python train.py --horizontal_flip=true --activation="gelu" --mlp_ratio=4 --moe="top_k" --moe_every=2
Rows from block 5 of a small image classifier, named by matrix and row number. Rows with one number within an expert belong to one neuron, the router's apart. Each number is 128 + 32 x the weight over its row's rms, rounded and kept within 0 to 255. All counts start at 0. Numbers have three digits each.
After each expert's rows are labels from the 100 images, of 14848, where the router gives the expert most weight on average: "strongest on" is what is common among them. Only what is clearly more common there than usual is listed. The data: dead-leaves pictures: piles of overlapping shapes. In brackets: how many of the 100, against the usual share in percent.
# router: router (model.blocks.5.mlp.router.weight, 16x256), inputs 128-191
# up: expert up (model.blocks.5.mlp.up, 16x64x256), inputs 128-191
# down: expert down (model.blocks.5.mlp.down, 16x256x64, transposed), outputs 128-191

# expert 5
router.5:127117104123094095146107109184143148191124044116131113200123149110088101144139101105131140125122184150117120112136156118132140083115155125080133208132158128121166140189092107168147161092050160
up.0:141082135151147112145099162117101098112127146150120110083152125139152088143157190114099196098111147131152112151091154131133136129141092143094081147110171016090105141101210156078136168168177085
down.0:155143122089160137125164166104139108183100069185153106158087134134104158111144108154136144108152145096108124075107104102186059099128120183076164139112077176103092131185181154148135153118065108
up.1:101116126143101173104132082121096121087164203136107100133122101159141163146100161133160050126125154119126098107165127092087101080151145116141119155136163103157082155105110114182123086196230037
down.1:110120109156094134113135116142120159064243168124096158141158195103134096152102148157125111164090114109157090194153155194081201121094146129137099189164136074113213106099105126113107100103167178
up.2:161146121146153163135089111135128160132146162161116135106149088160108093127169089114111074191173128146127137199109195171153120147128090183106105162177087120161127129134143092104119163064137135
down.2:192138136103117106102057083115113130143114083117060160140165138178105175072075136164154144124134148079147108135113151101152130135153088160109130145207130180140105096148129115127142089115114132
up.3:109128124201139130086205134113107135117157158179111164073148089144172152091093095137125120154161138125157120123110126132085171087098113132090149102112133125133110104090133097172123097147130088
down.3:118130072138104135134086119134140092044141171130064158127142147097157087136149121152146131102174093132145096172140152171125120113112133104063076176116087106091108119094105164110085118131189159
up.4:097110123137105129176205102116137109127104114131082159141106125135117189141132180160124146101101147114093077123092124100095126138151106108150162157113160113133100090134096120126183085170123076
down.4:191161119076146091119125121168150159189067122118060109106181127158137196057085183157137131134137111097134114146090168122122094125108164120101108072136150185097085100152167104146143114128122071
up.5:085162129167164072120133103111083124095128127178157152093115136132120191098137097169198124177168158100126127132133070125146078140136109135125108171164065102156130115104146132151155165094130140
down.5:100150156194099110130090119087134106130104110081124094149141100123111137173144083110110122146125204169134167108159146161131186135171101170157166155190150101158126110124076119109187154105078156
up.6:166095118169122131169140057144136084109111136181097106083096093099104142138153152111116124081090113153134093123069133156090156174163106088132126162059148139137080133147191126158075138190131037
down.6:171176128095118088115132100117139114193116125180108137096140125134094166101118182155171169118177114094186130063073178069172095132110125136090174102169135155131031106124164185178146070079103104
up.7:084094120135165121146146106139154057127105128143082095095111129087142195169142179168156148092079153101148127140147092140145126196157123111149122177080175154152121135117170209155073143211137086
down.7:153162147142150101087112153106178105170099080139138163117140165108139172147145141108122115124154182120157157065095111129135106098131179128073136126170165126163064063153124194126185148094093106
up.8:144112140096092099100084129147077133145179145171119128119128130134096131136146114114110120136126119138092123187133174134143116126138159214142125189121168181178147215120096103095080114095143080
down.8:124125161132110141083104148076121090169159114090098170125140060172080151135129081124093151154087151138097151082176129149141188161138081155149156149202118124190134108086080128085149097104118127
up.9:070094141154121117070143136134138099103152134176110133123148130149112151129140136219189108109101107032186119089154057075125120088144153101140157179090153074193160179134133109217147146150136106
down.9:136135140103168116112121151137202125108193164175112186110122121096177139121107179139135145128147091121175159136110129122137082133090128083109097128118148109152060115106121159102127142090170165
up.10:097133107158137096136151085125113140070137149175113101089069143147122184051123138161159092177153126096115116125155083093129086141134096117141112169176070122187114100122098159178109132129150146
down.10:079094145188100142106116159072119144121136095091157124141086108099099133155148138073125153142127172162085179104170143135160191099177114195161196146159136084129142110128068142111137165138084181
strongest on: tee (98 vs 4.6); aligned (61 vs 25.4)

# expert 15
router.15:127129176130125152164078146121166156183098098099086092091116181111089054103113108148172128117132084119151132083107095154149122068121142137136151099158134115107093102182114130149143151121066192
up.0:160111106113085162138145110103101168072171156137077105138094108105146099135144165122084104139134128129124076120148201101153156137118114149108178117091143123096094119140131090120067112144205060
down.0:141142120094071167184179107130087127158128104165123112177133118157103095093169181132164165144156125131149120108143121114184096100076155148123159122113109192110124134149173187122046118084090117
up.1:094069072077190140130126079176137149130122112124119130161144164129122114099153164188182114130141145116143173117104063130147091188118144121142139104038112076131115115110125134091141167179139120
down.1:074124161145160135143096138131157125167147118192122139097162180104135127142100142094115076137147174161088184126123103141093102086143149137123122133127154173120074128131066162103127174095098053
up.2:125132114098121123055181054125107132074188150126083114127114155140199124133161107129111140110125189149107123160077167191083141137077101109130126130119135151118094129121131101090078165125194084
down.2:160135137108149125136107101116120156169109079147138161170136103194106049117121204146139204154112145136162107117148175137152145144096154167135124101142161182144143149143111123120102109095063101
up.3:107054093094119080140120114153123150133093115084104089221108099119105084087151168168173105103128143102128145109120090170136100136087140128179154088102175099131091091121083203131125134182152138
down.3:101109147126140140114061184120143100164145105131073138116157185104163184124090143113089059110191135155099169133115088160076136159113174122100104162124135150090069119138114178098132192107116104
up.4:098067074085125118156142076156130169129117128081099102150123096127126091112129170184172113100105187095125142129113124142144086140099143121123165092109113093134070091131095130101129146211142137
down.4:141134143123168097139106144136153124145130113143081128109167191095123164147084122110107098104165153149136145129080130173075113112157176137099125150095141134086074136152097146127111160097111087
up.5:096109070082166105072148107129156135117118123192073163113149141130062157127073152184207143126138106081093178089061086129150133215145126172078146115109122113109119175109121137089121141116118106
down.5:138108152141151146133114136110143085088170144186116200140131189060113138152138163139142132097211144133114120115096103156121136112109121150131160148133112091119099091130120168151111145070124138
up.6:108066112095105114137117121157134126134103134115090107197075120128095099109125202161173103103133120096151145098115111166139090131084114147156160082113190089119093093126069203127140121179157129
down.6:107083140108150124103068161142150118145124127154079164126147201093133184144099133115135101117173136159126161143105107173070103127122161079077111175151130131099078094141097190118123183104123089
up.7:123127094070134108122151092118167214126142113185079176101153083112081090113105116183192086128124130114111106109134111086133165165126175136133164126103107119125046136131111074150154147163124128
down.7:092089146147118156148125201152126096148150104222117124112148216073110150138121119109088108102163141146114148120125147156112104089138113129116146129087119146124045145155119165101087180095098082
up.8:105088118111106098116175111150137105146120099131081134205074070111087152109176179157145144114101093079109130104097112094138132151092125139166157121054176101120111117167062171126118136226110103
down.8:154160117075138092129081111137163143183116101166018126128175178149164155093096150123132084119137110127131121154100174141094125103137194113082102152152147160120073109118127148138120152108115076
up.9:118071112136189118153101171115172153121092098185091187176116078099117125091141164116137111177138123111089130082116153102143122201110134123166141101073116114124151192128131176152091102163117113
down.9:099123150142157147119142187173160083129131111200109204149109175075107123164136150142097082110173070139119184125100120163130082085148161086082149176170116120139068084135123199134136163144125134
up.10:124129098048137128128125127135142189113140152135058147107117120073129083110092111183155098102178116095135156146101133089116180135093154133137109131157107131158042106141112111118124123114139124
down.10:093081153165093189145143207111083071149095097153148134142119159088112134154119094078063138101166179170071137108159103156169131133163155171103145149068094111123093128148091127111125164103104090
strongest on: bar (100 vs 5.1)

# expert 7
router.7:144127110160172206123103092085193074093168173160087121112130172133177146165136109124119130084093159145152076140068119081129136159173113118126150080106146108133102171062143110109110118131172103
up.0:083140155149170159141136117074077138082085171123139111150115151112150172179094104162189123131145132091203164106142125121129123140141109137130095106101111100077122120084105109139080039122169101
down.0:107160139156193071069092132138164092118033161147152126124141103133136148156106108127169126092162086129150123089114147084128070106167127095128104059118138161201128107113113104146150113152168084
up.1:118131139152141179101094122192140221167168125143118102094128146207132089151106055144144078166139161116153122107134151171114126105113174115117219125136071124124124127164096091130125140130120161
down.1:131080145126076199156136131137030128119173110122142143182115079183080102083121140135135203137115125128121106137131107093189126148089085169152183161111116126121166162119137144148088130126122127
up.2:150128125156099091114134124127204145148204070176125162113082101099139085165182140066090156130119129156121115204094136149108200143098110170200111164103172129140107147126104074131149155173095112
down.2:118126115107107130139138177151096141068163139164114153145108154106140189152147062128107097107127106123115155176114120157046128137107182093085099181144102132059091111109166148118100126130117132
up.3:150124166144107149141117117118118137173130063105116112131135114127101100100107141133111103122149020149120119122147152101148158128161140149180117168133143105044121116121135123105146105194052156
down.3:146152136120079147181206122170085126132148144085133132174079101128133119120144180136115185143119078110130115122149109066146128181119091124151137094118107112117140155124141113138127094159159180
up.4:106106146159159132144141107086070124086104137139133104157167125119139134164128122152181122141130128105187152146126130117138142159129069113140112146115097107089114112110106122158093083118146110
down.4:100143138135189137106096134140098099092051157164126116105148045147158100173142093089107117112158079164109115089145153072136080104149112101157163074131125128188103132143103149138103118130173066
up.5:166095130156107084093101122122168133155220099158103151096119110103139088158185158071096129124129119165113118161113149129124175121113149139210137191115193129161136161160096116136150175162095105
down.5:080090145129141138125115130127121143057193180180075157155104157117179171157087107106098087166112129148111162195137081146065151099122152069089076186174121121050133077090118146109124153126157173
up.6:126084108100121113103156156174082096131179121095130082180140156115124179105108146155130124104123147124197132132106051116092091120118059150104176127157160132131120095132184142111073209136124121
down.6:171136105098102122132117032124122132096180101087096142132170151172108140097109140158179142141121126135131094196115203165092129140076099184165100141094163160047131153128124079159123082134120121
up.7:134149124180078110072163131089136127121130135103162061113121168163100161114146125117143162116142112150178122121082097141116120106132117132139109101161146139139102107133130192127066182152114132
down.7:160100085092096147137100090109108115124176081099149166184126089152060112110130126170124183136128175109112088125118162129142147171106063180186168158111088160091164145145149121146106077128093150
up.8:092161102071135157102174173103104167094176155140103148170126133117123174103126074165167087145150118101116201093148092165131109119107094163094171109132070116106134121110182036134142109072153082
down.8:113119141128170115075121095125168110114107154135167126098178141129130170142100144114202110123143121120176112136109155159128092079117113144129119160075171167118120102155147101149134110119129107
up.9:099108156157162143166106122089140117082074150132176089174134137155109144161116135123129127126178114122180137111130178132131152170111086173139112115127115111115107097124099133125084030160144157
down.9:149118127151141112096099131148139072100058174167150179119120060107164160171150073158148127097170098110160140092113170089154062107163110074135117086129120128186082090086139144130124102162193064
up.10:153151111100080120137173155160114116106136148087122099131130171124132167078132135137128123121119135131165110150101049104038118034136095138147139115154140135133127109122149137095106162143139114
down.10:166150094100121104132117080110145164141177074068158106131145135186102120096095174167164125165120146094169086161110153154125142162096089171157132162107147186054166159177166081155135110126110158
strongest on: large pieces (100 vs 33.4); ellipse (73 vs 5.2); aligned (57 vs 25.4)

# expert 0
router.0:174137101112086203159134088100178129143057130095114140125148162163146139098097123128141124151166155160154168093114099121120106159099095142149111081144138083090149088127125153077140130153127117
up.0:131075175155153082145147138129147141180065090154124139057111154122009076154091119151168089142147071137135095062122105113137091160133168156150161099099122132130148106148144131137103157139074213
down.0:121120110092180124118079153165170106150139131137059139080169166119175177115093120123118074108191093150105165178116128130081109101148202084069099156110134142076062111122117195136107147125126054
up.1:110148098134092204086155089086140131115148096101094166151073076170130092109137115112148162164138109125062144160107135127143151123098096136143131097117134111117080101119116114090147160137109123
down.1:110171162137130155158141115178173121115149160111133139186101157103169114123117162096113145157110164095129128106164117095142125176066101109185108135165091136110179160118093099112143130053138171
up.2:108104103095080161065144093075104098135152075120094138160151092130099129110109124130151115139125067143105160116108100110106178117117094142117147087109145132124091132126117116108103172128067092
down.2:119169089103157164167142128145140152134177142097113132147102124148172106128087227139156149209121096089119133120123129122155111152060108085101135183136141107134177156066122103126131139039162204
up.3:106104100101066111060090099103076138071201145104066126108124113129127140074132162124160096148154087114119163091094151134104148129078094115148100094116151113144141194152102131107118140145144091
down.3:111169160161151133150095181134173117104163186122145178116071157127148077181116162082099127156105131144091146142174133128132133145070115095154102111189110115190128088084058108085114116074153152
up.4:135136169145138164184173158104107133121041157148091132139124118141173113140127119103091161161144134146158104095164196136165145151116095125144100121116131097150118121110108130145155078178178110
down.4:192089064089123104093114086145132144161055102083141149175172168112085129121147117192178138123152152078182087052079186126125106107151097150145154103174095132159109075158143113168117061162120123
up.5:094143118104167126094132130134126069078164134143115095164102134101074151141131184149175104085139087075126168138081118143099101151105033128186142106169157111119120127135131153114109181130134155
down.5:093106185140139209143104148102187138121160121138121163137091108137143132119091153069101158172136145167059182143172124117164148194065074102127073171160122089157144151119087109072166170080158189
up.6:106181083110136160122171086105166116064130138136118138178085128139125130108129144161178165126120145110114186185054095135156086147101053126110148096176098109127081099109145145086185150092125137
down.6:117159158141116171158131131119173135114144142125148157184095127119153146112124138085080153159100121164095142148192069095156129211066075109177096131144123141120162154133124084077172169091124156
up.7:122076164155144090160147157119139122196075100158133143062121158121012079132083143141181092144154072125138090076117097132134080156127147149153151099102120122141149093158145135125102135139067223
down.7:108102127096165119111098159159167102161149138139055141085169193114163177115090105112111060098177098134099170171112101146070109099149188098078095153114126136096058105132106185108111165133139081
up.8:147119112141166120142094124170108146146144121125223187127124125114121161128108130125149188123152181159094105148117134083136105106174120188073157194102078122115141203141169104104093157121116152
down.8:143124120142149089086136110153128121144122143142156101134207098160125153113120121124107129115160161098136104093132186111113051149096145171143126067108197163140076141141068142167145085161134058
up.9:098194144153123192146167130103146096058064182149067145168129154130137109143139132146180165109128140087168163141115110126148102143130078134165146104140102097144083087080120157136175100130172130
down.9:153096117145085144101135098098141149147084113098178161190126166118111165134146133147128172151127160123161123101105131132169118132107087146166148138174084162152176091153149100134134115145075131
up.10:118158097122115151075179102100125104063141130127079133142110118134106150130095132133152139091111105133137157142084106143133115144116031106126158104145136116101085101122099150062171152088140135
down.10:092183160158101184163108139113181155096141148133149142129080135105130102137102177072119116160107134168114163116148077094165134173081070114157100125172111105142184154151108107086148138077091174
strongest on: large pieces (99 vs 33.4); rhombus (89 vs 5.2)

# expert 14
router.14:119163168164130153130087124148152163182149094169183167128141148157140070130109085138144106181174159107126126180130123095122092080109162120096125140174074143176153155175124074173154116060081208
up.0:105068122172131135111107116094176116183167110151200163160130053146099055125170119134117152117146130131141145125127143111135091103110113130103118123111124138172134153143102079092144125089135145
down.0:116120091160117120155157108167071110080057122171139119147136133135181133145222083121167127113112088114117127125150152117169126136084103077104085114124098131158061150078132125113172120095134120
up.1:070134156112159114122179140055144123051128131118095120122148124121116158145167124186181105129118142085197148109122089119138139107170163095137123159157114142159121131131122126168129100139118135
down.1:107100180173126176152123174144176111180161124133138151109108137095144208161091104081086160124145141193104173109146092137135135138126111131139112193123145107124116109079148142076119191112128150
up.2:105122121076174063205107125147145089157122168161155153120119143083163123079143140127094139089095143129149109161144137156157115238151084097144126148121118083115127148097102204123136165157127121
down.2:155124107135151100101071078145133075124131125139156163068128129116103233125121097168155110092159125112167083167083167136111080098176110145156167174102098101110098111108144115141094075150119131
up.3:173121103115117112148090105183126118151110131134140105151132067094127078172151116087115162098112122142155173144079173156112114104148119180107122147147113193116134124125138107094116170120123163
down.3:167148126150143098152089109156121126129084126123138175134129125180117148116193127170149190104108091111134127140136167142185100062103103110156138071121138188162047107128104087175154116134116088
up.4:084112140132151117107160117054146131002160129164127166152155113140137139116115124179171102127148116107139154160115105086139133126132146123123117155139128128169133140105113120151122091108110121
down.4:132115176162138155131126146164172083161116088162105158104143161132111186146122072106124170097135138151144165113131135087176091174171097171145154114139095117080143118125148113133084152122088081
up.5:143139064145076161132070072193127184172130126132141151151161060139098068176145125093127157119159077152080150170120139149127120156101105163105132084123088161125147147141176103089130161094100143
down.5:139123135105115116114085072171127151118036170093125115154126136168148108123203114150145122123106110124137100128165157106158107127059107100118082063158149143164079110068076121105135111105158089
up.6:085080133120124136148139094082137127150141110107108152165132067126066078124148120168182091113123077097149128129154116094127103108114136079154162144128117132152126134159101105150155125123167157
down.6:137100094137140122173125119138099094113088155129146140126110082107142134140208067112125142080148073112138140123100104077156111166114122106109136122154075119175083136046128141106158137080146122
up.7:115093097143093153099114115142171125150178112175157176169161097124088079141131126123117121134164106126096130134077132098148091103112118186092147075116130139179154163136157083101140163086142144
down.7:139109122133108129164150115179098112102062155154112137104118085178129129088177086184161127092093117120135130133143162118164094133097107141114140105117070118183085127099130087132140134071158126
up.8:053118130153152147120158138087133106079143131146157123154124188147096173126157166168193090126129112090165128080121086095107141114149144109117151170133172100159144137096104127165142137142151142
down.8:110084162114120156174099169170159106149147153140131168092095135120135197129070100078072178127129096147149162130126106124157126134125084141149114181110114140128104139075161134088131175075170125
up.9:138105108164056148095084086183137155186143100157141180186164072134065096126170133118106169140161075144103171156114137126124099146069148154112156106116100133171147156192122104119142124098126155
down.9:133095121141102142101144080146117107116043150112150107161143140136161110140209091110183137104141116132132096106142140091165131173102124119115115113121144129165110160099079113130135100092116095
up.10:155124146128097098085082126191117088164119132138182167136168153142140109141193136110084187131132148151088168142105127129105055119135089115096123086123141126127130131156157118086089068068127156
down.10:101107139145118177128138102137101132131092141098157146125153168168062106144161102153157130111089157135136135075195162140175131113030106139143104125176115186168098117119082059136159134124127089
strongest on: gear (100 vs 4.9); small pieces (94 vs 33.2)

# expert 3
router.3:119063143126132081113065164063147141087147188072178180182147038166079173113112103139137146161160121100157161124129085120114095089108145157126172196149092113139195178084121107152145126119196097
up.0:135160121064142142162110132117146079129124136093151124123129081099129118118142147089113112081067126172153167156111194079093164111209143116112081098122204127110139180125094111121160109175137100
down.0:123143122120093128171143091125118097100228097119125135194112076115071068140180104124115201123148121107113127130160170115114138177161103170147179123115101123085139190130138150166070103128099145
up.1:145033167160159082126110159126131220162148108136125168143103121138122128100167076100115127156163105124082089066101124162116131136112142139107127239124099120148146178188099085192143122077136126
down.1:088094158150139182079224148138128166111161109146152139175171172091113089169082162064154129167125099156094138107174183198093140040131194125132095175092135102104128074126141130096092162095110134
up.2:126017113112196078139115140115099161150146120151138100143131049155165161096141064099120142209146168102092131111099128159126119130080139155106101199108091136132128178164082074131111089077108117
down.2:143125162118133140092190173160147158135152131163145137205150134117161134129122194086151128139143076162157165171163172172097119087095170076067079155111143104131074094101073197107080175095126114
up.3:157152150105149154147124106093163092174144127082120144123131124113140079152152149094102131090064132159152151126111198112123192127153135149123115110123225135094148156106137131163130156198119091
down.3:088175127135096120100124091091148097137191092100149149143096084113056117164167090137096172095167169163101133115135157111131172149141110140143189107164110080115147152155133178125115122146086207
up.4:090157143095099116124141137086099151042126177104172175118134136132123164125134105233170100138156117063115148164131117048117092083156136125101148165179053128179123116118152084171188102128174161
down.4:139173134135122088094175125125160182152158098122080121142120152155159103130110128094113117153129087174163151145146148157083127133120123109151153085122201119063099106151110123134138117131090166
up.5:119095133137200086084105198131131201143157129128113140135116088148174139101140082116115137189173149069083115118116094151127132109118124123095120216160061123154144164161091086131201096057142150
down.5:066119131154121142084188165178129158100133186149132140165118174119178121132089143074108123125114088168138144112154140145096146069092172123137099137094173125098072096114133121071121151141144110
up.6:165103146146116144117110178163152099229147109092125056126131129149153102119146127025097155131122148233172188085139170199125187137098118120151093111133215153102165157155128167132079163156092103
down.6:134142106128152156167145157115173103146153115137153122131137085101054138139148137124123137068151157130107155129135145098184099110134134151112128139156082137121158174112145164097109125130093114
up.7:163099133170130144118097180170144100221140103112116069125145121149158098115123128003075140129126148255145176091156175204153186124116135127156103112125217145081149164153137149120069158140094121
down.7:122131136113177166153143160102151066152139116132189138137133109120104141134152137131123158081137145124103111115136117078185094109136168124112127167104069117116114156118114179115068160135131140
up.8:073154131090084120104141136099097159063128170103162175127171134135128158127120118236179105137136100046113167167134119052118066079150127148075131162166067111184107119102113105167194114114167152
down.8:113139148143094071113166119133126192127176113119087115122150149134160115146113154080118119134124106140134132139172122185067138148151131101141171093116205107086138130149137125119121130135124145
up.9:156104137143143112128114196179143100235161086116112081124142110135130109110131141006088135137137138255146171080134178178141175133120133135162108123115222160084141155154111139105086154152092110
down.9:157132110123176170168127160141173087180131120121168153126137096114114163122152161129118121101140156134123118103119122117183092128137154136092121152131066121103157167131137174138106150153109148
up.10:111187133121133084167153090126121051094133163126077113130095141123118143148128228168127135058069098109077141112142147139125132139189093158145113085134153156169156132083157146133142123201155047
down.10:169117069092152114079050065125150166096157156116135162115127145133146208113107142178146106142142139086158072174095121172116137115108137138151132212140099150092120102085141101131115118102143179
strongest on: small pieces (87 vs 33.2); circle (56 vs 5.3); hexagon (44 vs 4.9)

# expert 2
router.2:117156147130144102072166154153049120121175133141086174110050094115112137151154152163154174100102105096116130101132118127120133107153146149149172182131153167142124155173136111155133127141092141
up.0:098138130107100139124156157156145099147119122080120134118143055130136125115168162150120130103115109104156136115180155111152101160174107113189130081071150061099131117111088137103144127162121109
down.0:119148120115154193153153122099165143153180133132151113173124101131195120133089176125110142146113114150065168161175099098158161158066094113132106179130080142134206148114150111103125153125174198
up.1:108072143134174132143132140041126084093056139120141075117129124063135163173152136155149146112094123101162115109129095133151088110141101082155130147157153158139128059062136211160143149120137187
down.1:153078117152136152129103130094106122079151154112172166216103130091157109162124146132142110113171123138096136123148108169096172148138151120118145160174119082106174090097132165105122108107128199
up.2:182123147130112123153063126159146130093111186140096157115151126101170127125133131066101125125121148188109114140139154154134158136145116129174083146111125159139103157093151149129122117135225096
down.2:137133112116154072073060125137145122120142136101077171127168150088154169165099095136135074103156138096133124174069146179056135090135183114121111120162124123131127081143113113138131132113130084
up.3:164075134103107131131044143121123129098142155134089116108101089089155134110161146078104122124118099194131134123135147163118164111138136147175077185097161187162140161095157167171121131153201085
down.3:152159112102104075088083127160104130114173173076086193165169150116167172161107119130129075127121098113136121177075178185056184134142154077133110128190125110074124059100132107153141147124174144
up.4:105147161153146126110148176142130065118123118087095138087060035100169128158150156143126134080062132103155133122171114115160123187168057075192142145115154137100076106103095149151138131150117117
down.4:154108126138075189174148102110096147110186121133142152191132096126156112097095150138138175156127111150125140133169078100133173165099109127139164183145132125129170137109167122079151138107144151
up.5:178102145122117120143040137131112139117132156145087122128094101083172116106156133048095123125126100209133132123146139148124172120140123162170082173104160179142133145110150159168137110149201080
down.5:157133106113125088090083123165121174115161155101085172162181158132144184149107149139141072124131123127135097176085171200047142112120163114134110129177121128099133065111117090156125095125140123
up.6:117159112127109147094166119176159167112193139153106194139117085201150124149113112125133140156151167115132126230153152118122142171128143140117115133142059132146069143171125078121118115100150082
down.6:171135149132127169138095164163157134163097117128108119113149155145125198084139116086128170140070123146166148120089107096165093180123075145155124145115082159070135144109201098134121186154142085
up.7:104165179115166117090118152167110143077151162107082149102067014128182135158134119165150103111094168101155134175148079117171090155124119113166116156181090125163084124114084088144161142099160140
down.7:140117200173119189198095142140120148119122158136136112166147136123166188110112148073129145126118123157149175120141093098154166162111072141153144189151067147087184149102157103074120177119136077
up.8:114096127127158146169123166104102085135081145111113115085110067046168164123129163137137131096085152118144110137170123144139061165170048103174115104127126125129136075076083221144144130125149145
down.8:115093136141104189156122105087089172085182162130133138172130080122189099128123165108089144136091115151091146179173110119120189142085141081130105166142133099149199108083115139090130146077161159
up.9:130105147177082143083175152127114153182115132137148174113176123170092105132174088121149134143148104111140141111147157107106134079133159148123119079068123107093142132139110128115121040122091131
down.9:087139153188122139135125149132180129099166187177130139122133116146191115128151150095116163133129114189132155169168137110137150156109089056153029168151126105156137112087112133101100180116204139
up.10:126166165155089151107193156200139138232116088124139154164164144185104110128129122151097123121133116133144127107174158106140147120118130150121142092054157074045137124165127107111110086151062127
down.10:098154126110164162154140144155191112126156176170142110107138078179184129084137144085115185124113105157132156150136124117151105169105103100116062153122095153157107157099147119103092146117195150
strongest on: large pieces (100 vs 33.4); ring (99 vs 5)

# expert 4
router.4:137148186155166132186106165139137119174098106089152097131206163091169108147130167106128107110135123146141127171169116152152157148064144128193085113139143095099134103102103163152160077093094148
up.0:125174102071177129164097095135105102118068193143155172118098091113134177134155127128122133136118155143135157148056102103130117151133096093096139193115103139127192144064122160117126136127198137
down.0:138066087110080185127118094113072185101163165206084164155148107160117166085132191121135177182127150141128110146151077119153186117110076119155069162180155095152166146072091125094132104106135146
up.1:095196063089162096151111081161118116133157127131124119119133118162131176120130170214162125139153133099062120161108120157085118162120099149105174148110090088144144145139159171089152140142118079
down.1:080121170178141130132074142142114099087061166168117116114144091112168137162178097092087159126151111163136176134188102062133126109116161087094092066142177115167098156098065138069150128128133075
up.2:100152137086133115107119119141131107033094188135039133155112098169160184132114168130134120135120138142106147144134142141101103190120081091095151113126107143136118090156165134135092148136207053
down.2:162097091135129120101088125102168170109139088171094117158162162076103184103080170137136103171097157126128081169102111171121186123097137135145106158142170075117145098121111109095123156077116145
up.3:069180138141088132121219152119153136111123098123084140094078173159090184189090142181191140126103093060112120061081092152105127132116153182092204097111148089124118122158147107113122129141083077
down.3:123162140105173076169153151174151160083139172113105109120119111134199138110144174090116112163124121135142155157144125120101115156101145072114101104106189160072124133084106075111129169087188120
up.4:145135122070093126152226151159135150155078103140107118106162203141073146127085079087125126170169121143125116113119119140093092117131119179078208113128112090113109093162149110115118117094107129
down.4:105152142143169060130128119163174148113136163122124149122096103124155144179158129111090123124149088137175151127097138146141130127118131056128093062145192099149066128056059118152152127079172166
up.5:084174092098171133152175152142148072127078116097153105158158085113106188211120203172180120086094098116101178125073089149168097179115141170131147114129143114132100122094140161120129114163113102
down.5:122071138124088206168183154151042148144103124143094135198116138156138102077124128135068153162121137136086131136145178112137125157147143140165128163091145211118123141122143079126094127115151069
up.6:085184108121138141144127133154152070150078114162111092101163138098132135188154190133147086074101131138156153179102158150111164176124111150107072117054183123119120133047151131085082136147087074
down.6:122084094131066184142170163190056133087095123103115068164094137125129163156178104176111110085120087118162103113139127054103101203108097138146146135081134196107147148158141082123092145108105120
up.7:109143132127075081107146141125152113100133136094073134104132090126146109179159198182185166105111141104132138143111127131164108135080156178101171086145207118121071127143146111109114137112131091
down.7:100112158133114193190154144153095117139073147202077095150153103157129092074129128112084157125130050145097136180165132069170091121114142092088105126111123203125148148115125158089115133131109060
up.8:114125144152110150071149154096168121120169092086101123098091092121170107169133137141123147112115161114121083121133132117093140096149152081117113148148186136106078137133136065140097103171158054
down.8:120096095129089113187112074167109184073164168162092135121168140139158124088096177149130123188082103121165098168131109164127145143074117119148091155123158118125132140068117082119081129052137174
up.9:118168096144186110141099084120108148087114213084155149113175102128146202144139133172148127108120167146129136125061055121116118106124099134170154155133075152141143126055149150102154147160204087
down.9:115107137145062172152093105111133128108135135171131131159091084139091147088211129077097166154102103145117117149189084099165190139111091124172121141192088122157142151121093169063144127094128103
up.10:110129102114157094155154138118095079137082106171098121146161123106127134098202210106121151115135077131124145131140152125176170154115108128155086117047150102139154128059116197117121130150101085
down.10:192162097117163111116191154161127092145083117118123120154097145137106122118186106172135114107153120071128088100089205103080061148159144139130176087122121165074087123171184124167115124136089105
strongest on: triangle (100 vs 5)